python train.py --model="encoder-decoder audio transcriber" --dataset="strings of digits, spoken by a formant synthesiser in many voices" --train_examples=39062 --time_shift_ms=100 --n_mels=40 --hop_length=160 --input="log_mel" --spec_augment=true --win_length=400 --tokenizer="word" --vocab_size=14 --encoder_arch="wavenet" --encoder_norm="groupnorm" --encoder_weight_standardization=false --encoder_depths=[9] --encoder_kernel_size=3 --encoder_stem="single" --encoder_widths=[192] --fusion="cross_attention" --decoder_width=256 --decoder_layers=6 --decoder_norm="layernorm" --decoder_norm_position="pre" --decoder_activation="gelu" --decoder_mlp_ratio=4 --decoder_head_dim=64 --decoder_fused_qkv=false --decoder_bias="all" --decoder_qk_norm=true --decoder_layer_scale_init=0.1 --decoder_parallel_block=false --decoder_inner_norm=true --decoder_drop_path=0.15 --decoder_kv_group_size=2 --decoder_positions="learned" --decoder_cross_attention_every=2 --decoder_tie_embeddings=true --init="torch_default" --residual_init="none" --optimizer="normuon" --muon_scale="original" --learning_rate=0.0095 --momentum=0.95 --nesterov=false --orthogonalizer="newton_schulz_5" --adamw_lr_other_params=0.001 --max_grad_norm=0.5 --max_steps=16200 --batch_size=256 --epochs=106.2 --lr_schedule="wsd" --decay_fraction=0.3 --final_lr_fraction=0.01 --warmup_steps=320 --weight_decay=0.0 --adamw_weight_decay_other_params=0.01
Rows from block 4 of the audio encoder of a small encoder-decoder audio transcriber, named by matrix and row number. Rows with one number belong to one channel. Each number is 200 + 40 x the weight over its row's rms, rounded and kept within 0 to 999. All counts start at 0. After the name is the row's rms in percent of the matrix's.
After each channel's rows are labels from the 100 clips, of 14848, where the channel reaches its largest size: "lies over" is the class under the peak; "responds to" is what is common among them. Only what is clearly more common there than usual is listed. The data: strings of digits, spoken by a formant synthesiser in many voices. In brackets: how many of the 100.
# filt: filter width-3 conv, dilation 16 (encoder.blocks.4.filt.weight, 192x192x3, each kernel summed), inputs 0-191
# gate: gate width-3 conv, dilation 16 (encoder.blocks.4.gate.weight, 192x192x3, each kernel summed), inputs 0-191
# out: residual pointwise conv (encoder.blocks.4.out.weight, 192x192x1, transposed), outputs 0-191

filt.168,098,204,180,225,189,186,209,250,232,230,183,248,210,191,212,193,209,191,148,263,141,177,119,174,168,210,153,154,242,162,221,128,215,308,175,140,242,148,133,246,272,177,196,160,202,124,151,230,213,127,149,229,253,244,110,203,289,275,152,260,219,166,233,182,271,221,136,227,266,255,239,172,191,212,197,181,205,181,224,193,166,180,156,261,289,130,200,236,292,219,211,211,179,180,210,290,156,196,217,246,141,156,171,161,167,173,206,205,217,175,213,255,203,188,171,202,200,248,210,248,241,169,220,266,160,177,151,189,239,222,188,243,194,145,143,199,206,240,236,131,210,182,222,221,159,197,150,171,210,206,188,246,282,205,168,231,172,173,225,223,221,248,202,233,108,185,163,220,155,219,204,142,153,212,189,178,211,180,198,225,236,133,214,162,175,228,183,146,169,205,154,227,253
gate.168,096,218,212,190,216,190,128,214,181,226,209,165,279,307,168,154,234,154,202,211,241,119,240,206,186,194,208,202,223,199,156,150,239,250,215,204,142,219,229,145,262,219,207,253,229,235,212,168,249,225,281,224,283,245,258,114,177,229,210,189,229,152,169,208,152,154,244,215,204,186,185,134,232,164,239,221,151,193,181,195,190,161,219,132,182,178,225,253,197,205,131,177,185,259,165,185,173,288,197,170,170,206,200,250,188,139,221,291,197,226,185,229,209,137,237,218,230,203,210,164,195,107,192,152,153,246,185,208,157,153,247,242,175,225,194,214,214,249,225,195,170,195,186,184,198,220,167,183,265,200,205,242,192,220,192,226,260,189,224,261,258,173,198,215,240,229,191,246,200,88,191,246,200,190,182,138,180,148,262,205,147,172,265,355,249,272,203,211,173,252,206,224,229
out.168,086,246,152,222,205,140,263,150,219,190,204,205,251,164,345,204,239,247,102,180,216,225,221,186,225,196,169,203,171,126,220,179,154,195,142,279,122,281,262,253,169,149,207,155,183,228,175,203,197,166,205,167,178,191,191,228,236,233,280,227,251,220,148,175,170,220,184,179,145,181,193,206,228,173,234,153,230,162,195,148,202,289,216,172,189,224,236,112,229,193,183,195,158,218,184,253,202,148,186,169,227,203,198,224,110,202,208,133,202,199,122,212,166,211,190,190,156,154,192,288,189,179,258,313,255,167,220,226,227,197,237,241,192,220,155,242,178,221,207,245,169,206,173,222,184,167,195,185,172,239,120,168,156,174,254,243,181,226,126,204,103,213,116,131,179,149,202,197,161,154,185,183,271,184,210,179,221,213,205,214,227,164,164,229,197,188,191,224,179,205,230,133,208
lies over: /t/ (85)
responds to: "two" (58); last digit: two (27)

filt.119,091,231,194,257,241,258,195,166,200,152,218,262,132,278,112,123,161,109,152,155,197,168,107,168,138,211,145,194,147,174,145,154,193,128,222,196,83,254,259,217,321,189,321,198,228,246,151,195,206,238,172,125,172,211,163,168,154,201,167,186,238,171,264,219,226,200,203,205,207,208,228,159,112,223,153,218,229,236,184,196,198,239,142,199,207,190,167,198,192,197,233,165,191,185,197,224,183,174,285,196,197,180,167,201,249,209,218,180,190,190,174,111,202,236,160,207,230,189,172,193,152,183,265,110,198,177,237,165,145,182,147,181,215,254,216,181,182,128,223,170,170,214,139,140,191,211,183,188,192,219,198,235,202,203,174,269,235,200,138,187,165,213,227,191,242,244,167,241,167,195,176,203,165,205,210,215,172,184,221,215,218,188,149,252,175,220,226,219,184,218,127,127,231
gate.119,098,174,244,214,234,156,223,210,179,151,220,296,213,226,217,201,228,94,224,177,168,303,219,199,184,210,135,199,198,252,268,269,191,165,201,187,142,237,235,165,186,235,252,217,211,241,225,206,244,158,211,187,270,214,224,218,237,207,193,258,234,234,191,157,235,210,174,253,172,230,178,180,179,205,161,179,254,229,194,231,220,170,283,209,177,197,171,217,208,258,200,222,193,142,271,227,164,270,224,78,216,79,244,227,203,179,169,177,248,239,283,197,205,204,179,173,225,182,161,232,213,159,194,155,236,196,221,217,220,181,197,180,189,191,165,253,192,217,214,217,190,249,257,207,216,282,191,133,158,221,230,184,198,196,240,177,163,130,234,166,92,74,227,183,150,200,198,217,183,190,250,148,198,207,219,231,148,233,218,175,255,217,230,262,195,221,171,305,173,141,161,141,222
out.119,101,213,232,190,138,242,245,198,299,218,187,224,322,219,216,228,203,199,266,218,189,183,201,158,172,200,162,163,166,216,165,266,208,223,255,180,176,187,159,210,218,245,261,272,201,253,167,304,182,210,207,273,153,196,203,174,234,276,211,255,182,239,184,218,208,227,226,161,196,264,185,234,232,126,160,200,161,201,249,170,206,191,189,243,157,199,219,254,188,205,217,173,137,233,206,187,228,278,226,186,248,137,197,168,172,235,213,234,227,171,155,232,240,134,169,222,194,220,220,206,271,178,229,161,226,91,203,168,210,175,142,85,199,197,316,168,246,172,179,176,242,217,183,159,204,164,262,154,207,218,204,238,216,176,243,216,197,203,249,169,256,171,247,181,235,171,139,245,198,192,235,176,222,199,201,203,123,193,142,216,204,210,259,206,128,231,266,251,162,162,275,141,160
lies over: /k/ (74)
responds to: "six" (81); first digit: six (31); last digit: six (31)

filt.67,098,228,287,249,187,264,205,280,275,208,270,124,268,199,147,236,204,234,140,138,273,162,184,206,193,196,180,272,150,205,265,226,190,238,196,227,202,176,155,183,197,156,184,219,213,183,196,214,206,157,214,268,278,177,178,239,207,220,176,187,166,175,233,186,159,209,239,109,289,179,262,224,188,195,194,209,109,110,203,147,201,175,258,99,192,167,210,167,249,199,166,215,221,261,132,229,168,147,209,176,205,253,206,194,237,183,246,167,141,185,203,154,222,192,212,113,206,216,257,131,170,163,224,206,236,246,259,250,242,221,221,244,196,184,213,158,185,202,218,251,156,153,184,217,177,174,213,206,218,173,163,185,194,232,147,202,207,233,185,185,170,172,194,130,160,242,210,139,200,237,256,159,190,219,253,188,163,186,163,132,245,176,184,231,188,289,240,249,222,252,241,282,230
gate.67,099,243,240,273,130,214,220,248,214,151,201,244,197,194,189,186,244,159,222,208,241,164,268,255,169,266,283,203,297,217,212,228,228,260,275,211,150,189,151,229,220,189,244,204,196,164,225,243,212,222,243,243,288,185,130,150,251,241,194,144,205,156,177,207,171,210,283,187,219,156,98,181,165,149,206,203,184,192,121,186,213,179,222,216,138,251,262,217,210,176,165,171,194,205,183,249,215,204,224,226,222,192,219,270,165,265,247,278,266,184,261,215,112,163,252,189,195,200,178,188,125,263,243,255,206,145,186,192,192,132,276,158,179,197,204,234,225,264,174,162,230,187,152,148,249,216,193,174,270,205,238,161,214,195,242,233,188,233,219,158,174,190,241,177,268,236,212,184,223,157,228,251,179,262,152,231,217,191,173,209,189,225,256,215,205,268,148,257,205,203,209,241,250
out.67,101,237,203,186,244,156,265,224,263,277,222,155,203,190,180,178,232,182,221,172,278,222,217,317,121,165,225,155,218,165,248,139,186,206,195,257,310,171,186,246,207,116,224,152,185,150,205,210,212,172,240,177,179,192,192,203,177,192,266,158,208,175,210,131,208,177,168,277,286,241,158,111,195,208,209,190,248,234,192,195,173,218,164,215,220,200,236,207,206,198,260,204,171,235,152,201,179,272,194,194,165,223,258,188,177,158,188,281,227,264,221,209,205,227,244,207,180,176,215,211,145,194,184,130,219,215,93,269,205,235,177,201,127,266,236,254,220,242,145,264,173,195,244,233,200,226,222,208,224,129,232,213,253,212,191,216,207,135,219,229,279,230,142,228,199,203,226,209,242,195,196,220,237,226,165,177,212,193,286,158,213,166,155,228,259,194,221,240,300,200,191,157,140
lies over: /t/ (81)
responds to: "two" (61); first digit: two (30)

filt.188,099,202,254,245,235,185,191,159,200,190,236,204,210,175,152,169,191,207,306,134,194,206,236,274,186,268,225,158,222,190,238,288,196,173,216,201,215,256,212,162,175,252,199,201,271,177,190,181,239,186,182,201,148,163,148,169,184,232,222,201,141,193,200,209,225,184,226,216,240,219,191,192,168,153,243,278,243,132,212,180,223,181,242,274,178,216,319,231,185,132,213,181,214,338,211,221,185,217,212,235,184,160,254,207,136,187,192,232,212,141,176,199,252,211,170,159,308,154,219,205,226,227,262,241,192,181,216,252,193,190,209,212,214,174,205,278,135,177,259,226,111,218,241,286,209,183,201,196,220,177,234,137,217,213,203,150,208,198,230,237,226,182,217,216,260,202,206,246,223,253,181,146,220,182,177,186,216,177,202,248,160,254,218,229,213,268,310,269,250,224,229,290,262
gate.188,101,196,214,202,209,194,104,260,215,298,209,170,206,247,204,223,236,206,241,278,251,149,287,157,155,183,219,269,143,163,235,240,236,148,224,176,234,157,236,141,152,195,184,196,199,173,198,187,193,157,252,138,210,225,158,173,253,192,177,155,210,213,179,220,180,157,256,100,183,212,177,241,252,154,225,209,161,217,221,254,220,189,197,187,197,230,260,232,228,266,207,218,223,213,192,215,196,182,270,155,120,227,152,273,186,242,143,142,211,183,192,232,160,186,152,154,262,172,195,237,129,248,202,205,196,166,202,179,168,199,232,249,195,233,160,229,225,299,232,184,248,255,217,213,226,204,203,204,222,225,215,203,165,244,146,199,226,300,186,180,197,128,289,192,213,210,294,217,205,202,261,206,190,208,192,164,170,252,166,255,178,258,295,208,175,225,214,210,111,281,212,221,247
out.188,093,245,254,256,267,145,260,195,276,224,133,197,223,175,250,179,240,189,210,207,200,259,118,210,164,176,303,166,105,190,196,154,210,234,266,220,232,164,221,197,203,244,217,212,177,172,255,179,187,285,157,266,195,98,164,183,208,259,226,168,170,175,184,192,221,245,248,88,238,168,165,168,234,214,250,240,261,251,124,188,245,183,189,185,169,212,240,238,223,186,173,86,147,170,179,130,192,244,192,203,156,233,180,156,206,185,213,200,194,157,233,240,139,199,147,174,253,211,213,179,186,218,178,163,267,227,161,192,177,228,161,201,120,194,215,198,179,204,147,182,177,206,197,187,205,213,204,179,240,167,178,184,273,225,149,245,165,193,236,240,147,125,197,233,275,211,204,154,194,122,114,198,233,227,169,148,219,206,234,191,227,158,202,184,211,216,119,212,193,234,150,210,186
lies over: /t/ (88)
responds to: "two" (62); last digit: two (30); first digit: two (28)

filt.150,101,222,206,194,179,180,196,226,133,179,174,200,212,208,142,223,175,244,196,34,202,182,176,141,146,198,174,208,158,218,211,189,194,177,196,223,227,288,274,191,253,226,182,226,190,257,172,165,231,240,146,199,224,220,230,181,223,186,194,229,263,224,184,163,222,242,135,192,259,243,181,197,192,222,235,212,192,178,149,205,198,179,226,222,217,208,218,192,207,176,179,194,237,201,130,255,209,201,135,231,173,160,229,212,144,174,212,223,240,247,190,278,203,170,186,194,286,264,224,148,199,151,144,259,179,236,239,251,167,237,242,192,143,240,215,261,221,145,211,143,232,159,155,176,126,143,251,285,256,226,210,129,218,175,184,206,152,232,215,275,183,247,336,178,220,221,198,215,229,163,133,213,145,161,105,209,233,222,196,255,210,276,258,260,194,203,219,155,195,198,174,257,223
gate.150,093,233,237,254,165,220,220,184,224,230,291,200,163,200,211,214,246,120,199,269,257,265,152,203,193,270,193,154,221,246,247,179,172,188,231,169,149,287,149,214,162,205,215,191,212,195,205,255,204,221,205,175,180,214,166,230,164,204,113,239,185,214,217,158,254,205,229,174,211,264,176,201,84,137,177,179,206,227,101,148,242,180,207,200,167,241,286,186,214,247,136,311,240,212,204,260,177,272,222,203,219,172,240,247,116,174,216,172,174,215,216,253,266,234,216,204,206,152,183,185,226,218,275,265,273,214,210,259,227,210,222,228,198,227,251,188,179,221,233,177,184,204,227,189,210,241,221,184,211,189,193,208,228,274,230,230,176,231,270,206,211,168,230,152,189,268,183,215,161,216,209,151,189,195,219,166,116,134,221,176,144,137,126,115,232,225,176,238,123,202,218,183,234
out.150,100,137,177,182,237,199,153,234,174,190,274,283,205,211,128,230,159,207,169,176,228,165,274,179,162,222,169,223,151,299,213,183,192,233,240,212,293,152,177,188,224,221,219,127,175,225,177,256,200,259,242,198,271,216,186,227,141,235,150,181,230,227,211,162,198,216,198,170,219,145,251,251,215,263,210,153,220,236,249,216,168,184,152,229,160,249,190,247,142,268,169,226,208,282,174,138,224,234,267,213,161,201,271,206,224,183,187,205,244,182,220,265,144,203,244,213,189,233,141,200,224,232,193,214,226,200,121,187,146,236,250,188,156,198,184,222,172,181,132,122,196,153,266,177,248,282,226,181,197,152,268,197,144,190,194,160,209,195,181,154,218,181,202,218,214,218,199,199,239,139,166,202,208,178,152,174,171,111,156,165,145,267,255,257,234,229,133,287,262,228,177,224,229
lies over: /t/ (85)
responds to: "eight" (56); "two" (55); last digit: two (32)

filt.110,096,189,228,196,222,189,292,220,283,241,148,198,196,255,239,218,218,270,191,164,159,220,185,185,277,187,177,221,149,177,264,244,192,172,224,256,254,169,240,186,213,152,215,193,121,158,247,209,246,156,134,221,139,152,149,210,177,234,176,175,143,193,204,178,170,151,242,226,187,124,184,159,208,167,211,235,217,214,214,140,251,213,249,228,236,177,235,210,174,121,232,204,112,206,280,154,231,110,186,190,150,254,191,190,168,200,139,153,97,199,195,155,203,239,173,167,246,153,182,190,200,223,253,158,217,261,166,162,248,214,193,200,142,210,125,173,235,208,199,215,189,171,188,268,227,282,183,199,184,195,172,182,250,190,152,203,196,222,147,258,184,264,72,206,175,138,169,231,154,154,186,167,216,196,223,141,232,207,156,153,163,234,150,250,207,170,244,220,169,153,149,176,190
gate.110,095,162,248,249,214,166,156,194,242,224,170,190,142,211,226,210,287,159,224,200,159,216,197,224,196,186,241,167,186,247,279,201,235,195,228,177,186,201,196,221,338,160,240,253,178,166,206,259,217,240,200,167,191,155,170,223,193,233,191,156,200,263,241,213,192,168,248,197,180,224,142,176,219,149,240,211,231,172,149,161,266,176,196,205,154,200,232,212,193,179,204,218,286,254,216,213,135,130,217,216,171,185,217,166,179,151,224,280,173,242,256,204,248,162,170,150,247,154,187,217,282,228,210,283,206,174,150,78,221,133,253,178,235,221,163,225,248,309,179,221,180,189,232,219,201,200,194,219,219,197,215,115,233,190,183,162,197,230,207,199,214,197,161,128,184,224,240,225,225,223,186,149,283,169,132,167,127,143,269,254,228,174,183,121,164,200,228,265,224,249,152,165,230
out.110,103,249,183,258,161,133,217,224,172,225,192,215,197,215,293,219,231,163,241,198,195,186,174,169,198,171,194,181,277,207,151,227,227,152,202,233,245,200,118,202,196,238,185,186,178,191,172,176,252,220,185,349,189,291,269,213,200,220,243,163,163,205,212,188,174,203,192,210,217,221,208,173,272,239,113,183,178,173,155,239,253,190,183,181,183,199,227,135,150,153,189,176,153,208,225,262,307,181,217,259,219,221,219,218,221,180,275,275,136,199,203,276,220,184,217,214,184,243,262,194,165,166,227,308,222,195,174,229,179,200,203,209,237,202,125,200,220,159,277,169,180,249,223,206,301,185,157,195,259,261,228,155,194,177,162,224,144,195,219,185,161,170,217,277,187,218,229,200,148,223,237,218,175,115,167,172,214,209,151,230,105,221,192,145,208,184,114,177,184,190,215,239,221
lies over: /aɪ/ (44); /v/ (29)
responds to: "five" (56); last digit: nine (30)

filt.166,099,193,255,282,174,171,195,184,175,188,254,154,219,248,219,182,220,241,203,272,101,158,168,160,257,178,134,244,233,193,250,203,210,152,231,253,278,294,207,216,217,229,169,229,145,155,170,248,173,203,269,223,245,147,232,181,169,198,152,185,171,154,230,228,229,227,293,187,251,268,138,158,188,200,208,161,216,185,170,216,182,236,194,172,229,228,262,248,237,290,199,265,251,262,260,232,230,204,191,235,227,202,223,253,175,218,216,162,176,185,205,199,202,171,245,141,173,164,296,204,288,254,218,199,162,273,231,125,177,173,241,181,140,171,178,177,238,223,175,108,128,203,215,189,178,178,192,197,239,241,167,129,204,194,137,270,236,251,189,204,228,171,205,162,185,196,202,194,197,140,219,224,180,194,225,235,197,236,233,131,233,241,155,245,189,145,223,227,172,219,131,194,157
gate.166,106,275,232,179,224,221,199,186,230,199,236,195,332,180,206,249,238,213,146,215,225,246,195,201,214,255,185,176,282,201,199,318,162,232,197,163,184,202,208,221,204,214,210,253,233,254,212,215,122,253,186,212,231,245,252,175,182,203,226,187,185,182,192,187,240,192,116,143,180,193,126,182,177,297,209,216,237,200,201,173,235,217,263,152,185,167,246,193,185,228,201,192,295,211,245,248,215,263,273,149,257,175,164,216,201,226,240,215,190,211,240,300,176,192,278,225,217,159,192,233,199,255,226,244,216,210,219,217,276,139,182,274,228,168,214,225,115,169,273,201,250,204,165,169,163,254,213,170,158,197,222,170,200,230,272,219,183,94,221,183,138,159,244,242,290,179,233,233,226,198,190,202,158,156,168,229,209,167,231,221,178,165,221,163,146,248,224,209,183,168,182,138,152
out.166,099,171,92,178,160,224,191,213,230,111,265,167,234,200,235,172,262,145,198,224,173,161,232,191,205,174,233,292,140,133,215,168,122,211,201,181,210,212,201,178,242,112,255,155,195,203,216,165,148,183,182,238,150,193,193,187,299,204,158,168,187,190,128,190,177,210,188,151,251,182,160,190,277,248,151,205,187,181,164,211,200,188,161,216,226,217,206,222,125,169,192,259,207,258,221,156,190,173,186,246,269,158,226,229,231,239,244,217,257,215,171,219,195,229,229,266,198,217,199,132,228,166,219,174,253,191,222,187,277,222,258,162,206,120,259,276,235,237,221,218,150,172,219,160,260,188,243,163,206,254,236,222,217,230,184,190,169,215,259,181,220,204,230,134,276,212,218,154,228,213,161,238,171,258,186,138,263,128,239,168,211,200,274,145,129,183,125,159,188,198,262,182,184
lies over: /aɪ/ (78)
responds to: "five" (55); first digit: five (28)

filt.103,095,153,179,243,120,254,204,216,225,239,147,110,267,158,232,261,252,219,212,190,206,201,198,216,208,238,178,242,234,165,219,244,251,212,173,156,223,206,172,262,207,170,195,202,271,179,210,141,234,168,195,201,161,214,175,168,124,198,169,241,248,155,248,154,276,190,196,207,281,225,163,183,263,226,150,241,239,225,127,177,144,197,158,164,133,197,262,204,288,282,148,195,176,135,180,181,167,209,183,181,199,239,231,129,179,212,240,175,200,189,288,164,243,187,235,110,181,239,273,206,253,111,141,223,174,232,207,175,183,222,335,197,195,200,210,177,210,196,148,143,216,165,220,160,219,182,161,218,162,256,204,232,236,194,280,201,215,176,192,184,228,242,167,197,242,169,145,157,207,254,176,168,217,200,247,210,284,232,231,216,176,162,171,175,220,184,143,228,223,146,161,170,197
gate.103,105,219,245,255,165,230,197,224,274,80,225,170,109,274,191,237,198,166,134,218,226,203,172,198,171,252,168,208,227,170,184,100,228,202,165,231,164,173,181,209,244,263,232,253,213,164,241,173,154,195,155,122,206,231,236,178,216,148,216,196,160,188,183,226,198,223,119,200,265,189,209,171,234,197,259,215,258,232,179,179,147,158,223,240,174,142,230,209,162,202,146,205,246,231,182,188,179,250,144,176,241,134,179,167,188,229,203,133,192,222,194,204,247,197,231,145,263,138,183,205,175,292,150,209,112,109,180,167,223,113,208,191,215,228,248,224,284,177,234,188,227,207,185,177,190,203,188,163,304,144,199,264,204,250,254,156,155,134,197,185,240,260,242,206,204,236,272,214,179,142,184,197,222,142,178,151,178,167,226,210,173,212,145,190,165,209,181,141,191,210,209,152,196
out.103,099,199,198,238,249,188,172,180,184,162,178,183,175,157,197,206,195,154,170,193,132,189,241,109,127,225,197,184,198,238,228,227,273,241,268,201,258,210,205,195,216,135,220,182,232,122,188,230,243,146,158,155,259,183,180,92,218,248,235,150,174,179,202,157,99,207,177,195,217,116,281,183,193,229,231,219,199,195,238,213,206,232,167,159,254,240,164,115,139,206,220,270,299,212,168,215,182,244,297,224,216,166,266,200,171,170,229,156,164,143,203,154,192,206,217,202,190,256,149,261,260,267,158,147,189,274,215,197,259,229,201,175,211,175,183,186,150,213,164,205,187,223,152,160,182,180,179,151,200,251,229,235,172,199,159,222,217,234,227,237,143,175,193,219,230,199,140,238,166,192,152,197,262,141,223,222,115,276,202,149,180,232,195,153,252,260,208,239,225,238,147,219,179
lies over: /w/ (28)
responds to: last digit: one (28)

filt.120,098,176,178,220,163,186,181,173,246,274,233,190,170,179,181,153,155,220,240,207,301,185,206,163,253,171,225,169,158,161,138,257,151,123,270,206,201,238,172,230,240,230,303,147,238,243,227,230,196,288,188,165,178,244,242,243,261,199,145,233,208,217,183,227,165,196,211,245,241,217,275,220,242,184,129,171,237,201,208,169,299,214,222,193,209,250,194,192,138,190,126,157,200,227,228,243,298,286,223,222,209,165,236,207,183,221,188,226,244,225,249,202,132,189,235,218,177,228,238,185,205,141,231,212,225,182,203,204,194,213,213,186,226,183,334,252,208,227,226,185,219,220,238,261,224,166,281,204,171,188,171,185,223,172,170,283,177,209,170,211,209,116,166,152,137,198,181,201,241,149,230,212,183,185,220,240,217,194,215,221,229,220,294,198,209,260,268,249,217,289,236,177,199
gate.120,099,213,216,82,150,166,229,255,208,159,200,283,179,220,254,170,266,156,154,216,202,169,232,168,242,238,263,198,241,169,282,192,169,203,208,210,180,203,133,223,210,244,83,147,178,238,212,220,195,225,125,197,204,212,226,204,147,184,212,292,189,188,142,172,132,217,173,211,219,197,122,230,266,157,175,152,316,277,223,165,296,250,169,189,140,164,222,271,221,185,176,177,248,196,222,153,158,180,179,108,212,167,205,220,185,194,194,242,217,199,197,262,268,184,152,188,262,197,231,151,227,171,161,234,204,210,167,188,207,177,181,195,186,168,231,159,191,163,248,280,160,163,182,234,152,269,255,260,284,218,207,231,248,252,233,181,231,191,190,214,252,240,172,184,249,177,257,174,243,195,218,176,248,192,201,228,248,219,227,207,167,222,166,210,225,233,247,218,190,160,228,208,213
out.120,109,177,270,157,210,185,227,182,278,203,188,173,187,164,208,217,122,173,178,168,156,165,182,163,251,290,287,177,235,177,156,210,179,167,255,209,243,163,309,157,175,192,209,194,185,165,216,162,160,195,166,181,202,241,132,163,207,194,274,172,109,196,189,260,168,252,248,154,118,226,186,203,194,232,241,144,184,231,213,213,235,228,165,240,221,262,209,216,240,185,233,238,235,176,207,166,232,139,245,230,131,282,182,162,216,194,194,160,212,246,244,217,208,174,191,168,175,233,211,225,272,230,200,136,135,217,199,180,268,204,171,170,217,202,198,200,218,155,214,188,187,320,175,191,220,184,140,216,252,213,219,203,219,193,254,231,227,206,177,153,188,189,172,178,208,194,258,190,222,255,194,202,202,188,257,154,243,324,258,186,215,238,305,169,217,125,286,241,116,212,237,203,178
lies over: /w/ (35)
responds to: first digit: one (27)

filt.50,108,181,247,245,182,208,243,225,180,180,226,218,216,209,177,227,255,173,160,252,242,151,206,151,169,37,239,238,231,194,197,234,226,145,152,233,173,160,188,219,167,170,159,210,156,216,142,151,219,180,185,174,228,149,178,176,239,181,155,196,284,121,202,177,183,223,252,215,255,204,228,236,183,238,168,205,193,190,207,160,181,126,236,191,218,217,223,237,187,129,192,142,213,144,156,238,184,176,255,337,182,174,230,190,131,228,269,228,159,290,211,217,198,158,244,160,184,236,199,191,221,149,210,191,170,208,232,189,146,155,195,250,153,243,223,146,203,194,189,211,196,169,202,218,224,194,152,175,224,217,104,216,197,167,109,219,182,272,236,280,230,171,234,178,252,166,181,194,186,219,231,227,277,236,195,224,242,255,245,178,218,138,136,277,189,241,245,193,214,247,160,243,133
gate.50,102,215,248,196,219,102,154,180,284,180,167,281,170,212,225,167,184,240,127,259,135,160,211,103,166,198,292,200,312,211,248,161,242,253,139,138,171,199,218,123,169,206,182,176,159,174,165,165,175,149,214,195,198,217,245,168,183,227,232,210,194,218,177,182,187,208,155,208,227,225,203,215,261,213,138,205,237,177,209,193,197,199,209,187,260,145,244,273,226,233,164,148,249,278,213,149,166,198,180,250,145,169,187,175,182,246,140,248,228,245,221,189,221,181,232,175,222,194,220,256,220,189,220,174,205,144,214,131,201,104,216,210,260,180,225,190,121,264,236,178,157,215,241,157,188,174,159,192,244,250,235,176,128,221,184,160,204,209,183,207,269,215,146,228,244,182,173,220,212,176,199,198,167,241,189,226,251,146,125,181,191,227,223,236,288,177,137,148,219,150,120,174,185
out.50,103,252,228,250,223,190,145,164,172,275,127,214,188,185,267,219,177,196,224,233,138,172,181,245,218,164,249,207,233,206,194,196,257,174,157,233,190,231,229,159,136,194,226,249,238,238,271,190,191,152,230,224,202,250,156,165,164,199,215,198,169,204,233,235,184,201,192,236,169,196,213,166,283,222,223,200,195,242,222,212,220,218,111,167,142,239,215,236,163,156,235,237,217,123,252,289,222,202,186,225,237,262,236,201,184,258,196,183,229,245,184,153,186,278,216,251,180,260,246,206,249,177,158,200,193,249,194,190,129,132,175,223,177,162,281,227,214,287,160,193,197,220,181,268,207,235,198,274,224,172,183,160,249,188,180,162,198,172,227,219,148,178,174,150,226,132,145,269,239,145,248,148,96,238,219,211,227,165,142,157,223,164,288,189,240,171,182,145,131,279,257,252,201
lies over: /w/ (51)
responds to: "one" (75); first digit: one (48)

filt.141,097,167,254,165,209,287,248,157,184,157,153,174,206,220,250,258,154,228,196,212,224,216,213,171,218,197,160,209,252,209,188,170,151,185,161,154,166,216,230,238,236,270,192,209,245,207,230,201,243,177,164,175,111,132,144,137,215,217,184,280,204,194,165,172,189,193,138,254,167,213,216,156,230,233,257,220,191,147,261,144,188,216,250,296,233,229,204,202,248,202,206,191,148,232,104,161,129,217,263,152,197,186,234,183,128,214,187,225,197,263,149,155,211,211,231,213,220,172,152,211,172,213,121,241,159,186,204,255,214,195,211,271,218,174,280,206,144,230,202,230,140,183,222,195,162,173,201,236,231,210,218,184,206,126,167,112,232,290,198,199,294,204,227,179,209,165,148,195,210,244,246,238,304,241,199,230,281,182,207,199,220,183,252,232,157,215,110,236,216,265,192,218,184
gate.141,102,247,234,195,222,187,240,190,196,234,211,193,160,212,308,183,297,202,168,226,206,263,211,159,164,222,96,202,188,212,250,201,190,162,242,207,300,148,213,208,224,172,210,120,235,156,172,158,264,182,303,229,221,192,171,117,243,236,226,142,183,193,165,188,152,243,190,250,205,223,116,148,222,150,231,238,101,151,196,170,286,195,115,205,162,216,252,180,190,232,118,163,217,184,215,115,206,207,204,171,164,202,177,196,223,150,237,243,199,185,208,281,240,195,147,194,192,162,236,177,226,315,218,208,212,188,204,236,228,202,310,168,150,239,134,231,183,228,203,230,184,247,204,182,210,246,240,147,198,170,200,187,159,209,145,185,211,208,235,216,276,163,190,171,247,167,207,226,260,198,238,140,208,197,199,197,222,229,242,260,177,234,244,202,217,217,177,227,213,154,226,232,206
out.141,100,200,230,177,220,133,184,166,139,170,247,189,208,162,237,207,137,199,189,123,190,170,246,184,193,159,203,227,200,155,233,161,188,160,118,136,225,283,215,271,147,175,120,180,182,248,148,179,170,206,216,189,200,195,268,218,192,135,236,277,154,225,214,284,163,198,168,241,156,211,269,223,252,245,194,170,158,216,180,224,204,191,162,226,282,152,153,183,186,261,220,183,189,146,253,213,203,248,262,235,260,207,184,185,229,262,199,274,201,132,141,183,200,194,177,212,80,212,184,209,163,160,193,222,172,177,170,172,253,173,223,227,196,54,307,185,174,128,146,261,179,144,203,183,226,224,236,212,166,211,157,171,225,175,164,192,172,225,162,280,175,177,227,244,223,166,226,193,168,191,240,202,209,210,175,181,238,172,239,218,227,259,202,176,176,174,227,159,235,215,162,127,193
lies over: /t/ (87)
responds to: "two" (57); last digit: two (28); last digit: eight (26)